config.toml
loss = "mse"
encoder_arch = "vit"
encoder_norm_position = "res_post"
encoder_activation = "gelu"
encoder_positions = "sincos"
norm_pix_loss = false
decoder_layers = 2
lr = 0.0025
batch_size = 128
epochs = 22.1
final_lr_fraction = 0.1
weight_decay = 0.03
Rows from block 3 of the encoder, named by matrix and row number. Rows with one number belong to one attention dimension. Each number is 500 + 50 x the weight over its row's rms, rounded and kept within 0 to 999. All counts start at 0. Numbers have three digits each. After the name is the row's rms in percent of the matrix's.
# q: attention query (encoder.blocks.3.attn.q.weight, 128x160), inputs 0-53
# k: attention key (encoder.blocks.3.attn.k.weight, 128x160), inputs 0-53
q.5 081:491453511504439495462526485490484527444468443597477573530428521522495483501479600552562474571490381443528489422462439548521506493515487515563487496531508498478487
k.5 079:463525552476441540573471528487472453594511549470580529532476581395565450449421463461518569456581465350491361618419436384511518532570488446441396530554494477490496
q.6 091:533530495503457490448456481482449446537476578561472520448514556510476438440513535541530508496410480484545527518504491492526525562533532439477487489512400512497475
k.6 102:432539529485402490491488519474564446577533487475549474550482530447440505542419576535496504475556443434541402496539466431471515534564489490495508533469465462492515
q.7 091:508483493498512488480487480548460441478506552538549570490514617479521488556526504550510596509496421435583445526465492476561564607545524522532499538464527535551494
k.7 123:521535445469396501527492506544475493549542482452604492577469559468466454463387551466534562502594416393539374587540526408514483494491463447455397586514481448454481
q.8 088:529438489522502521520507560533542557500526450490566523521471513590598478554507575459451512575548455451552462423451537466575557498465455494500533547475606526498518
k.8 088:528609540468548550554493496543431529543500579448573518572507515447494487491431462503563554469555476490445406581422502543453501513558528424456451493498489448499488
q.9 108:541527486532482489552484521481557545462540444522553611495565474494580560486475529537451555465540480517431520497535457529533535488473594577496478554502553562487543
k.9 084:488495480464522480541469554591464513562519437459554504571490609471460445458435530421538569565585457414513406488490522421530481532490491432517429612525486461458493
q.10 102:548602542540473536462464401472440481445449473553514611482575508409511523504491523556538576458512480504459471515489476507467433494516606569514456581486535542501541
k.10 084:477499478535480482574403461527499521538555442507430487581400524507488469471492488510527585570543509465561512448415592486503551503451464500488534518540411505489561
q.11 099:507472592432557509498529513541432462497508572391475526528413508414506481557545399545480551392555550534438487550533507502461442484485425506424477475510498505446506
k.11 095:540502455538455481458470444496466560446463491564503528550523358626483493496579508504494496385484515532516688413544499557500545515484513592565535422524544500485465
q.12 131:438475460434486431403479466456431411549495452470481401513537517481426490503545509480425485590541479526494502456510513399445463487525427453488496455407444459450411
k.12 093:488502518505561523486504405422483516412460487561473474468519393518561524496521454528467495504427550563420571500516452581460429442468540506518525397504517481494406
q.13 091:476578523496417533448488399463461502476485476552435470444625452495435451478537528494578420522425499507446460445567533493452454512535568492485507533492401495451446
k.13 078:375415494498528483519497469381610449525413519552453458501416464515523531532469514631489449519439480538443573474475480500495463468501460471450629420529533478468489
q.14 104:494533586499491429425525492497466434505472505498565583542451525474439444481507523599486580487546516474526500504495495515494546582566529637568504547452528534489470
k.14 098:485516477460414512562462479482474632545558493514541497508451543497527484453387536425538572524554420334512406487418511415515471456461493410481394560481451452449502
q.15 108:520448502501559479563563582559550471519548568413485518530550532499542541495510396428457529367556541549474528507542536553486541510424477493453485473519517482484495
k.15 094:553492450491424496460549525482475536486433489509545551464575490516468530507588524452512487475446449461481538417573430483574499506500476492526394502547581514510460
q.16 110:528451510509503519517497503489550502504523495516549537487543482461442545509455489499534521447555468541470548485546470531526537468475582578536458520502621539581525
k.16 111:470501476504508532612452462480439613462571493532461522476505487570556516425527463411506521609512539406539491449455575448549486470432493438452464542485415552485510
q.17 083:456482482381432508456457557535440461496504565508563570515403486425481500520497480521504503599464528476549467540482467514539602494585560611531438520556550554516516
k.17 107:424544512520436504532485453494483552508555504561502504533424493537550431468443551497511556452541464458545448496473519467481481473483486445471495457510404503471464
q.18 112:508477464478510516556541522502557558465500503556483491520333522491524517476424525578531474353490480539436546561492482560479501449428442452450474443458493450414489
k.18 137:508438552491557482474522538489466441502418481508468480460612529528502511522600439498504440366398570538423632411477455528494490538555526594542532463555592524554493
q.19 080:572596473559520497484473481519442542510424414405564532447553484544589543528523504395408517566520549518448558574464507501508452473475490462456545508511551546446559
k.19 083:621483538483594522407573525603570450515530467453489500518529513401456491553474524517484482508516496620566495509488516632478608515500518592568504553462508455498600
q.20 111:533501512432499465475464520451467498554474453375517438453419410494471535550517429487396462381508563501446433506535506462509494541538494504485480486480505448527461
k.20 089:549446437505564501465528500461499574420535480558493446459463325661482517460584533517485493484445500607509646468574495585488491462448474526567521428457536465507515
q.21 094:498524511519501497511483492501498512469537528493466411519554447556443472505529453542510461401442484555449535579592524477482456479452468486434500476492469452506448
k.21 095:499477520445604469441584485477574431499396481470458450437527482502541560610553484528444396518437554567430560412543456561501504492518460502489572432466491506490460
q.22 103:504450448438557476568481529500553486474555437530592484490625503549564575502482469406479450591534540526488436467501498455523569538514543522512478541493593516561550
k.22 091:553547516497553522527530508503468598524528548538488489420494551509492531392476423429542562688534473452470511514430554510523422474513552434513518522545513533456524
q.23 089:496471476470440545534472505533479542513490557543597642530387579502536451447466581584602544503509468397514532492476500552558603520552528541534509533545546567458574
k.23 085:458550531504373500525457579536494460557551535439530510547551586443437469512394492425519524454615464369591360530459518393497538519529492508514430618500473515510554
q.24 122:497451580520561527538496547473480523524503471449508538503563485450510524485528535410509478625578543487550505486420558515489461527531514540541523568513553507479579
k.24 118:504561484518477541506489503548522530499627496572488546513453559424477476389415494537527534598520476574530487517432532501546511489467545479496513462520439493456523
q.25 100:491517493487524526521509487464491555470449379488544486503393466482555504585444550521467495400512421454415421482494504489539498470549477488465482497505526422435470
k.25 113:490479507529605491484542492567496489461402494504514451462504406557528497501542454498501438383416560622414629498493428595473474497478520597546529404465570513535480
q.26 084:482455467514452476474459503483550528497467434514564514517466467561559540510398590475492528501447412414543483453544509478538600460548572506566438555502566500523492
k.26 107:484515475454508510497518507605460515542591476449548540573521592461508439484419501449526608387584477416514389548452539513489501524483456446448415526497460465495511
q.27 093:496516496491500493517488560517543437509508607500475497524590529467570510457503536472524479547485560533535466548447529483519507484536530462472509503488463467463485
k.27 126:431512469533494511510449503506479490559538501456541509576472493458359491505429512529487504596588476456566384487551597432472493520516481480506510526437471470523529
q.28 107:443494457430511471483474558451530486547540581452459436490495498479435488493522459531462444545531482542561452502456579456487512555546436475464492418500459446573483
k.28 078:542500419491489520447562496509489428470608528545575504555502478545485553456516522513537527512499496575544498484594502556525519429493502481573490475465472478464424
q.29 080:525515418472547533514558502601495432472502554620543536518538538489577526451553448505585464516491613546506550569549478498543544412381455433463522487489527509433484
k.29 094:494433523538408469517429509380553510524404550454411448428497476542398510501545578486463457541515451420456541526482485442509417537585486506542551521615533514486518
q.30 096:524460481506595507592524524501558542481539522442506526514567442518548537483518435470420532412556528576420454492504586467493481524397442504446521472518535491544503
k.30 091:576522454468520508540515517440437578476463514556568525479513449484471548530551467524569505541383518526500573466505484557581492445483538486497458448547576500490518
q.31 101:465553559568456491486527481519487505525472484461431492500528459521488459475564507530509450678437581497583510460445549469476446478479470518532577498469437452410506
k.31 112:455444501510496484472519517462586386520440533533516490486446511396453496494460610606484466412514407595457491539486430484473507510520483499538575446504550415502502
q.32 106:495456523495518501529499543529538490507549657505494506506548580485490504409574509451571505579518558528569571572484513501478527501482528499541524544540486572527536
k.32 108:454559492491358513549448514453488494554564518484530547546533573428475482516429523489488517610562454373543374475511550405561487513521483449455470553507446501460494
q.33 107:488501542535478553514476483445482510490473535533502534498578509501507500433469601541595549561438482480525485525448532536489460508569565504571477563539536508490543
k.33 123:447544510501502496501477507561510448563541490453537549532483605402455463513405501494525529547574495485545362516470564450478550516488510484464504529457407483517531
q.34 091:489438457485527557471502544563528509456535539507552526532517577521567529490526543449577498625535479486536523422489475569527543466460494453526508473519529559542509
k.34 089:499556562482409471493507569545493413571489592435469489499580589413526491551446406392418496557545559392514400624468476493502477509524546452483486576550479555460434
q.35 084:469507510549424513500450459522422506485441569532424551559401514523415504496472528569539578360426414411509550555527407502499521458519513530521511490497463471444449
k.35 100:464430476468425470514462515479523458575463465458522473483472506510514461543504525450464472355477491391512433479493435419460525517500424556466411525480487499563460
q.36 099:524573494491536467535495566542516435537505522471453504490634501508508489499560411507434486542480528552560496520486528413506501534456486516495525522463500489464498
k.36 112:476495451516444533498506508450516520533562527470551479601453552465381490454423631567554564521566403470566452477494520487466557502562479447495492512520477415489537
q.37 102:460470508478474482405523509442427474524544397415399429534452454482414517604476486437418482507485417517499493512540452474466445443456482505509441496517485455508450
k.37 096:551455500545635456474570432480477487470441438514454484445440452534544518499590502524465465425398547643448592504527428596490492482475462527517551399458511501528450
q.38 097:484517536561554546484441478482463556475463448417506511484517480517550539493463539445496524621552470421513566442401497532481460525556496474535508522505585490555539
k.38 088:564495499482480550501552493649546473519606474515423551519470535464529485453448466451457489564539589594590485509449539594483621496435504556507450486406444536480550
q.39 107:498503515479447514501481490494493516467425512526478500526378520487500438551465524625515466406514461393515484467496483499522486522546445496434506489494480451472430
k.39 103:510473524492435471515479501460554515493392570469473422460486428560557474560499529492492468360479510456451506497478390471450507542532488567530453488494554547496483
q.40 083:490495482511440502472477440524483506511487393483547531443416580417541490515500560497462478500518439433460480394471430507529533478504482455495488484492476503445464
k.40 082:497503534546494514516425466523512489476396548540541421556432331592522467471479494461491484456505475546412529601513443445447442544546580526600538493478614485500484
q.41 116:443494466450507452411483469464426425494495442522514396504459526450420427460488521483445501544531439487472439487452517426450440504532432475504501461449399478442458
k.41 083:470505545550540500431489437438494482415472494550474490418521381515546529557531452568493514486382550573424585481513473598472437455500568550542555391541555515550455
q.42 092:516434484447450486517498465496463509445509544519500544522327535480426463552474499582572496336522437404451500556540459545498559520547487479499457473519470472451480
k.42 091:479504488528371481538439490488489547499476484487489518530500453555519466448480581429536479337508460401473470456517407391535486528533455539515426525535529496475446
q.43 102:454485481454493499471485457500493475465477424441516456460455470442494493520505544494449477561504464486481465398468481474476481512516451488494536429432528479519480
k.43 107:514506507466566482493488419491450519393470506579474498466519384581566529485544426507467506502431569575438605520496485570500463443442550499529523447521519517497437
q.44 100:525485458492458545499521467585525503501541565496522526428607460547548533528550473388494482602531579487524491492611464474528506489463565545464479555566536587532538
k.44 114:439557502517451524556375437457470551442538521504451512517501441565411484423457546523504468575536516416551452477528531470460488518524524463468539483424443528514472
q.45 103:539530492559539492546497459504512525514434512404527515528418455504564564550471461494383547350523500464440509549559468480524494503481480531501508488502546496512506
k.45 088:602449407439565519519569527582490556489549423439509514544541504550458493495583541454511498441464572516569547451573530540494574495452475535527421551445530488522559
q.46 108:536522475497520510542481482442514561450483425552529451500438464504527531509413495555487463347502469481374445522538501495516503473508502470460504473459512475475493
k.46 133:532459535478571494459569522526512479483420506489473479438553504530587503543584382460505452436407568554417654493465458584532477484487506579531531438561538533511468
q.47 108:477426478532512512536522576487527519486568563542506514544457515521511506399428556475582561541453460477611509556482525528511538450482554502577455554528515538537548
k.47 116:492560520484453494490497494550461453594549449426501587470536662402513469510462492449501502504554493439530404506472532441524503515516499492425448539541403533538485
q.48 105:512535498511498500503486466465522516456437445528555521484414515475495476504430499554525502364497451485417496445561443511510504479521480504469476465477498493522473
k.48 137:510490541514536457482541529534531470478390528516485435461545439590588509543568457500478441400440540518407583507498448507504495516496512526526529474513571545496461
q.49 092:462540577501533537500471591486534457509504505490528511433639559424481478424514423563643500548478470487578423433454544462465493545552546511485460500484520511588526
k.49 105:503573513548390475520511488504573492498479614519456534469479529517592536524477474490433494681589503485569520591481467500506532466472508423436508496521427531467491
q.50 086:479485487494473490483456508481475484519492405501541522452570479455467494483525537515505490648486443488533435355424520480536515517538538519528480512505529513553478
k.50 107:469557533519486517554481454546526556454611561591495495546378473522577497411373550508496571558601463516557402611429530482469519467441524381488482507441429488413536
q.51 089:509488437457564499478498503497529499466566432536592509400686528477509553537516461440481480571534465513489445473515488479544517537486528519488512525512540564613514
k.51 094:567526515496489496535479472431491577482477528487451509477415438543552555509567422477528533731480550505498581527492549567557496460511537494495523493554537539483506
q.52 085:496454485465471454477502449505551571478520370483494457462502501491556573581489525397430464547517504574484510403469404513514535495484527461503485478449506455554519
k.52 103:563464477498623505512521472502440505423482487523526503455509416550540515421576437473487488555449506590454553538530520546528451471501520469542544471495593475459468
q.53 084:524542487520546489539580525541523509535555573506453489527582538543507495477534454467485490504535587584505528589526491535459465525429507521462511484525431501495496
k.53 086:468538463538573498479493492386483460539505446511571501473521557421414552511545480601536429585430475541553491409547548424507507504580516471485533482501518481517534
q.54 092:492530484550497486481531484457496531520543497549417416518576424588433540502465522451495471564451509599534584547500479497428449454438505517481506485541424513524515
k.54 075:520456507472587498449564507423514439545536425481483522425518594392477534538568527539468463551481505578517508451450522527497547530543477487495554505509454490537556
q.55 081:474477499547464491496532409515479488479491500602457481545421510507476551439467552487582460467441590506501623535552399580482470432413540474504513480494436508427493
k.55 096:488360511498475453483421501396534485494425432461432462390502533534449483450603516443443433523500488462465498472485429438511459546571491565557533537536507525563541
q.56 108:483472465453475523527513521451538557476493467543514428496349483513513519530410470540539423354454465485439457534536480466522528453498454452462485472465472455494510
k.56 120:515478553485558492460573526549510476476457493510444495457577513555584529513604441499515460377420568604416640465483453592518513511505500553515565424573532550493478
q.57 089:553580469480534488531507518503547518518514467474494478420559476514543462551502398515443468441460530505422450471496539455550492535493484422390511507471468463488510
k.57 104:526487471568562512442561464546586510376453513532503487521465379575516545491524566564512479547563484679474556500560512572475515527498487497569597471421547490444587
q.58 102:531492518514544563543426522531500507515427599432584585485503537456543510456564502576521563434535512443498517555414516510559556586537478529536520493515604523519567
k.58 088:484511471462418533550464608552523521548618539451532518565560552443437503521456500463515531505571515399618360476543572483523597478467467491461431589438462517473565
q.59 103:484510558482527448455431454414464521501440465421449439445443432487456540507483459531493461447477484491466463526485539486435457517571498445484486456498492428519469
k.59 088:549463462476561459422569503482518475468462454530456457433502393553541545535596518543478440431398571615485640484538426640508527456453456578528552423473486491528471
q.60 097:476431479478504513570545467465511502452573464563524513499486542520520589496419465467512547348505509510443519522522439561509581440457567540559440517532527531557502
k.60 091:544445498538516476515436504487453516536493429490473553434511571544529476411609470407499491592502480424547530477492553417542469490526493512487456555552498555538510
q.61 127:552503430498513544576546512561555521464517500561513567491556512502593494483490511449498518570495543550502549487487466536517511433396486505481488537537480595467542
k.61 096:458531558521465547529426510487475475538543512496491540524503599387454474436442507510539525577571441445496400511414592404517506554581571476514528541559514489503561
q.62 103:472511458515468497493503534504524504565476535425505432498426434499504532544477461446469490413463517536521533495525478542492506443474489475519475431518468446511460
k.62 090:489419451533597476415577466534478459450523483493474516504578486559513515495662581492447452367447563611497571482575467546477542504479423531505544463448505513581541
q.63 100:490513510533505482475511452476538559470471481471504422449481477542506488557506495523468470493475502485450462421518536456495468508478444458462560401397541441572444
k.63 111:530487494461588491512522463477502543402416531568485469464520389561588535504542471515481481518432552572431592504533506535512465471450525470495518447497550495474462
q.64 095:442490390396462502474480478486415525486478417560497498506452563603547461394489519453506490487576537548520571536478517457519551456476425425490470424422487493477462
k.64 108:502476441451515450515495528479508514459575442531376471427549481493400577555599411533473468526315581499451574426543552478536497486446482479430517548515568529532565
q.65 093:437471449442488482497483502433512501521524420458536491537464478465478567518456554456475521488500473433455414488507560481569563469547549549446468498470502471553466
k.65 098:513568443427487497539511532569516432489527508509544538599573511497410480460412512519476493561582481485515411459575505431530557443514565561530461587503463548440602
q.66 124:484537484517423469476489457473507484492503428497463447498428475559498493492503531513461464352459474481464477495568492525491497503562499581557549507445507500452516
k.66 090:468493494454481530539484554481458582537570636475501506575545532562447452497534535578465488358529551483549434446479537419566499524506482457492496560489386516644520
q.67 080:496533516533505527529549499506478505446535509508574510503522544539589463397430510430511526485436512451560503568562496491421507514547496520542498512542569536446487
k.67 094:555424459466494524480479398461489538452471509576442471433540382504554486543566430482520489531379537567397623503543389554479481467443542430485472491508558524573441
q.68 091:483537438447465439466552492481482467520489364528562491452503476512447560525498485546483536401442446541472493504449447494560507497475458464476477418438430418481492
k.68 107:437487515436489450571443581438456487528560428469393482537553553417423533530466455553520442339527493479535427527517633459560512491525497532414498525482478460531508
q.69 119:546510550531495513502554474530569513551477472502518506501544530510534517537512559511573548471448511520527526621436507572514561533527542484554546526505507525553551
k.69 100:563514473446517494547491528476392531445442472567506574529498466413553545491475518510507505488510533580427549478489413560498552496476524533428405562503592542522477
q.70 105:464486413414520448487577477481541432473490463541460475468473508521433580527540479572482430480519450585391499513526434548524469449418486436458492441419450445517460
k.70 106:450540569492503471498478567454441510557512437383490440528481581492425499511495519467508423474523475422570426458477632446495507505589459562490500477447453459442517
q.71 103:431498449457523529510548475496493498437514509476539544581480471484515493474467545511485467410477505444422438424569460525495537393487553604503432530512517577505528
k.71 095:543508501557467518492464373569454507488444603549670512495441505520566485426499508429558582634532433478470521518466407490458464471583467525539458471531480483401481
q.72 082:492427480433493530545539447496465573513460522469522491553570455478478408574452556511437502477559459421505443536522531439532458566477382498408460500488534487499491
k.72 098:501478402516533536548482445491474506374565560619544558440472434509499521523523425521541502512374486540438565535598408567431500436477580514497477458504529525547502
q.73 086:500511485441554472460648490512485426582496529626576579443635528464571498468497498449485539485428555559498522480480400467431509473475526432502385433496474553547460
k.73 119:492476526502494458484497431459482438441472413489460489394435494401600561502500484435501520584446496579464555580456410542499490493517529522490500550498598463464505
q.74 112:453453462514456477504473483441382490439490496481464537485439485516445490485502453523477459492589504494516505436495484491492497493487399472417464493480446487455499
k.74 109:429494522546538497490505529478536508555508507396509444494516528528418478481491512417508444421507407349538458565547587471478433510495463456482540441472422428508450
q.75 086:467487484473517440509466555486513520489455411466424435505499427542432552528584450546469477524522476605482542461454572441545417499462458477462515501461432460527464
k.75 108:504531517541489486518475560528488539511584471456438477573515597544322518499525531541513479503569510484617498459448603504533538498488428507496524476494432494455534
q.76 100:537517563603515513497475523557518502464518611506449491462549505548525469498532484513519526562527525530603554550473501531431471507452476480545516533553519508454508
k.76 110:515452514508502481457543443488551494513420477528498483415465438573606528519509506459468500585436498527430605509496404563469494514459458418503496402491568500528414
q.77 088:482445480557480562576531523487403578492517498502565620534496569556537479429489571384570510585578473391540482494440500546522586480485436462474467467558502500489519
k.77 092:475466499506510494538549482440575454475476496476468460434558417450584516520504533487466480452454476438399512535541465525505544509471583506487554605429577495584501
q.78 084:544508489513433476470370564401458588457495435475398418501424451572400543513504478479492540534533471578595603530520577480533514507528483490543508536415512418497539
k.78 096:522521427455500523450540516524493495533495458464465431584603540543335456488480512532439502513574493513508532352515557444496502505445419431515547471536431507437497
q.79 101:522529463482503437460489506528532376539471413460477441453562503439549502605574367549472535477375474541423495463521526464502498525541498504496518491493490486517489
k.79 100:486592588528437488477450541495513469473535467537419548560379545447526523428419602482548556404572531570570474530434472550502520543511555535509513502516456496468465
q.80 098:459531518499473484483456433470523499603486395499613510492467471411506513538452542481457562504453461418416465466484450468484487478565565525494479519473507487509538
k.80 120:517541437430480518484485550549494444517532517477481509662567480491457444487434473515467513446581494470586337523549596390567508518495503532509483587489450529509500
q.81 135:486516443516434509480479464478482477514506434462519482537426486518484543482477518490488499382474489508449484470549474485494541493536550587552522494454510494507519
k.81 096:483513513475474503493522568496512468572544589412549463625538546443491417461530531515448541424605539491576360500475555396564479543502488519447481597493405491482486
q.82 092:494492528562549469505545429508503481514457535527497564539565428491452553611513534534506574509499487508399546422594465501461434522451524473474519574514544509494486
k.82 092:518441541542600463492502482508497496454603561426512568403445536418583517521625430479549545438407583492464527549422481612469523528537527531495539469481510497519552
q.83 122:458529477484466442407476454454470490448538531479417436460482449501465500519486425482515472561441469509510447492537562491462495480497487440461450427457404458468436
k.83 088:416533544513468485496479499520483502583549487476570499534457583535429508517496497555470511499535452415545437495473605361539431485507413521476537459507424483474510
q.84 076:481476574573566475453562507510540462557520532486506515425526523491581443576502489565502495500476492464434504474503463450384438548498528535525537574563531537483517
k.84 078:519470589510470513437456448438503608494498529554486572435386515448679501493513548432605580496438516534485568559417382614487497556536555492526458530520522493517500
q.85 117:554516506467479504521531542530533501532538524497518522539537538483555465517509525515534577398425544519460524554473503518550594488507548516533522540496510581552588
k.85 101:550506475472495546500478451493451481467435517561500541474564463424547534541491536516528506432523503631449583520478419568489531475509514501467486506539588508518491
q.86 078:571531497499475400490509605505465423463490535410423454539490489534437485521533439574469545405438520593485571512461509465578482564463477553507558559506500440479505
k.86 097:563495494540530502464496450515507528600443443543513509453532639481403481534426524575509506500510488498502513516476515576476490498499413420484529343540490455426483
q.87 090:514496497535499525492509453540571501423491563539464510493502506503514461465464514467509534510529447514582495600525509471462514519480521495499509516468507500468475
k.87 108:534498422489507542488502450518466488439434468609483499407512364560563529503512425501527459587415506549418593483564472561473498394475494465452442415525587511540441
q.88 129:542500610519537557569512567506546563522554570502492534537559515481543496490509552498556530550483568422516484493415554523503496548522559522513500538585557552548527
k.88 122:552464461519545506512549497534541542478412522545582510461507473500603499509478549511516533592572505573474606499515342587498537485463508481546490558516580553490521
q.89 101:594513505520489486504532517519577536514554516489453461469508513532538515509550520518520527471482580586524574619476527565548560545477516494525560503466470518522574
k.89 105:540504511447500498516488467436375561483397439597499524474510524468483553488513543511501492487540508623460621462482404540461535516542474468466411522502543502558460
q.90 099:519537486529469487507473461453452461466453432483442530508530453566436572548528489537528539480467448543512460506478540480537479520531490511531558514524521463481507
k.90 074:469508576507528492585445609484520493507569486453417526605469617423439483495541610583508476459566544474523432499445523522540481514463498542471545490472418470450554
q.91 106:516472543491512535572545556472529626527544523521478533485516495546467521509539561536554502544534570469511533538448477543496456480421437441440513531515496483463524
k.91 079:530426502544525449570524523383491538479423488445503528451544508478565519501542496517535430497560497461476503472511529539458578504521525496480442565452581493598563
q.92 114:543514544545567551520465545518501518453515589490498568530541536479558504494451493479557517561500539516574518520489487530488512498520583529547507589561605574526537
k.92 124:570475483497521506452544443554552493473465534583537501450509416510627490521530502485485556635464552569442615524489370572474494492466518484538521476546599540517496
q.93 100:513510453462479447485455604424489515552453438521451405507453466520463575474527472501411434518508467579498522445530479466485413421468517511541479493474516409486495
k.93 092:523513587503471493433518586522534529594519493365473485550476565529462484467480534474512467564595512485568477424438565467552542558550472503551540534496461499425552
q.94 092:516522542595529529435518415547465467461476571537511572517492494492500465505479564460513516575543473420493527468583468558421475505536500477542526507534582536463487
k.94 100:546461507462535482510508424488518472522492604544520534399486428453614494503566418464446537529421544500399560537489371536495494546489529486516524485510507482564497
q.95 084:484438501469552511531531507523496475493414493589564563490572489436508464510472452454442456556539461470521451387507455416491437475474510445480415478516505547510446
k.95 087:510507565620572475531548536512564478488564548369464496477466512479622497488533517398515495626442510437570450576453579553476487463509494574524559471446489474475539
q.96 091:535486479517490432429500465510534406501452478535415497468474477488487527587600413641458469488433490586403497577487465499500465480534502508524500447544535462542515
k.96 088:484524588483469482471493585554481491529522451434507512549432554468518525510444566502570469436596495507578402512450536466587499557563520555508420487452470484410455
q.97 092:405459529432440454507492482457518428557474416535546376457475469414447438524498492482471589452494508469489492503490438448500493530523516448547485507418514496417489
k.97 071:533510547503482510529484575490500500506601515481425611489506594532566485539480497555538455432498487531564451478444551543552552473573541505555548507499447520579593
q.98 090:546458527523451459461499514555557373497523486502450423392519532482485498509592433546530523486496522502548538570452461554515499530510476421540578489487476452448551
k.98 095:477517569484491501527499595452498484523433443481529539465432486524598538466364563444517417434586473492473420536483516549501496505537562508489439474431511496583414
q.99 099:541488518539522579523463525517547565437546611478480489563493508509501446468452540461554479586523542452595500577495563512480523483506522537517519529497517518514517
k.99 119:576486411513478504457528433519495498489433513596542463440518403564492493531509453501449515665488480504429609453544428525449499456486473438490458474548548489502464
q.100 113:494492553488509551530483521518532539517523536426484486564456483499542481543502567488497563504491530493498500570500510500557514544514540533527538588513569560508569
k.100 096:595489437522540549521507458530472514447449567567557575495544475476532480499530522549516569520476567590448583457526400603452559467497535466546469493527542568517503
q.101 137:467502514454449445472514499433449497482510519503480467455488469467463494490465445481536471556521455507525437526472513477486470501512482441410408424465418432461402
k.101 097:423572543549489489527522555525510498566520469467533475538479590511460502506467565546506482528547426419553387484461565409513438492493466503478527495493405471462508
q.102 098:543501504465516525500472551528480522443601592439435466553489479553472507497573467519492456450583564551484541453517488563527530524482487543534548503568505514503498
k.102 084:459509513545480484416499481545547484598511583449597381500411513569493495524547484414476527577499499468528532487472497504480501547533468468581554450457475471425459
q.103 092:518468491459491498515527479448517523480505463473440478606425455501405548510472555579461482395524503543438465505517519474570485532504522551499494565458548462520540
k.103 103:538534469484569540518503598538390532506507533473533582600600570520388467478552488586556468488560540490549446430516602517493525466536452491465463439487449525451534
q.104 088:430467461559496563499386515475437569541523488447530503575505539521524500498503504468556514480527537363476514413542562488521533485533495612483538588518538578538534
k.104 088:481525542537479520472562482506596508534562615499467505497515571483458440449507577483488567441552504519480474517471516532555530547508529442486567599507384502461571
q.105 083:513493447491530505490395540496476547492435501462553543598493432549473518472481577446480473459560459501497521385624492442506507465504539544515475572496602509537443
k.105 086:469494494477562477471556434551591414504621578436452509485544500492485436502576429472435513564490585500462498504505487557518505511495493508587606470544455523467576
q.106 092:547495501440553494489551514555546435455492556533492515478515523505473512485502492563492517481458522665461580577457453513504460482441506450530485491496462495532480
k.106 104:517450478496518525440491437495424516465402418524461497471525462526529521499486441478530453544456523544451609471497472600471512451533456482496450359484619469499430
q.107 094:540428521485453532547461475497471542499523524401464522582410464509427493558536521543478530433572561429462527501489485526578561507507472514454533527523517538520601
k.107 082:522506503538512565498501537551500446525488578459634505520542552510511461477457545457541470327579425480485419496521505540483506506564546483593527423452470479473451
q.108 082:566455570509512436557428519501462518559523505482439525472517437523536553567567520524500611513502538525499542544472471518512467657446485428485506546535533525471443
k.108 111:502421501508534470499515446429474527448552444448457504444494539401447552535655436494489513433377549559502619455490482559484519551492501463500505550457547475520558
q.109 102:516476512562490566540450503462434575439477507449461528558513480519491512485453509487569532542538521478560503411495549480519495501538518508513546574538553539466577
k.109 081:514477515563571488540508499471563535584502604495517495479527569441482453496630561537454532507538542441534541540431476559486471541453433444487554481524441480508544
q.110 096:499547579626626467450512501540542436532499556488528512429527513467529502605510440511502494673493422463541466515517511491401407491507472502500533473567558462472492
k.110 088:515521530419469494469506459490566469447460421581452522462384418478564518491435526467506502581448580597523537570499296564534495530438580478598513535578492528452469
q.111 094:487482487442496505489505539524534500469528481408435429517452441499475548545582472587430412489508538571470545511545506565543513484474476536477515454486476442494528
k.111 086:513574524491472544418480503521460503493472526482576494591434517571411474424442545429536545434549491482552500504520507513449556505552531480560482482496466498493437
q.112 094:429538487472571460474510499474471441583499438565577497466596536390559523526545442517459544524364507511442466464476489394502510491530550493469437485528441500567454
k.112 087:497577515529394478483485507504545470469516458532469522530377502472524520441377633495551548542548457583547504544456388500545510451489522520508465580556492532356539
q.113 098:516514510553420479490459502501500541541444456468529419548446423533409487553522534482471537464539492408495533442506478479514414571514447514513576542483531442390529
k.113 103:491470525503508513547529515477539480541619568477453567533525600511450447535507505541442496316574499443508415521503539526515568551483561492540556466454398526608542
q.114 106:510520563578533528509482496502556555497469574500514474503531463475490488507428549497508499560536477430539503519573535495442470502499511505524521547511580459463514
k.114 108:556458456444497501458484406511473485444443538643491550465545417529541490482513443499476507649456540543427620486537402542473536469456528462566462440538525519527483
q.115 093:526515490470464559452456428522495555477503542495497473549440529561518435445496530462485487449564512449540514539536533538492563502579461551555573452502563514506504
k.115 102:525483393435481497491487426480532460466504580601588434397516398543476467555530388461421527518379521493371534490601401448499437514460523440507489483527509523517455
q.116 119:550516548548557547510498529560566518499510579492510510535540550469598449475502515490537542552495571493559505524442515518469525534521578507569504568573569560532518
k.116 116:564471473504494531446529428534520508490424491581509535414502403511612511540517482491478533595439540584462616515508380568486512485447526442510492463531610509514481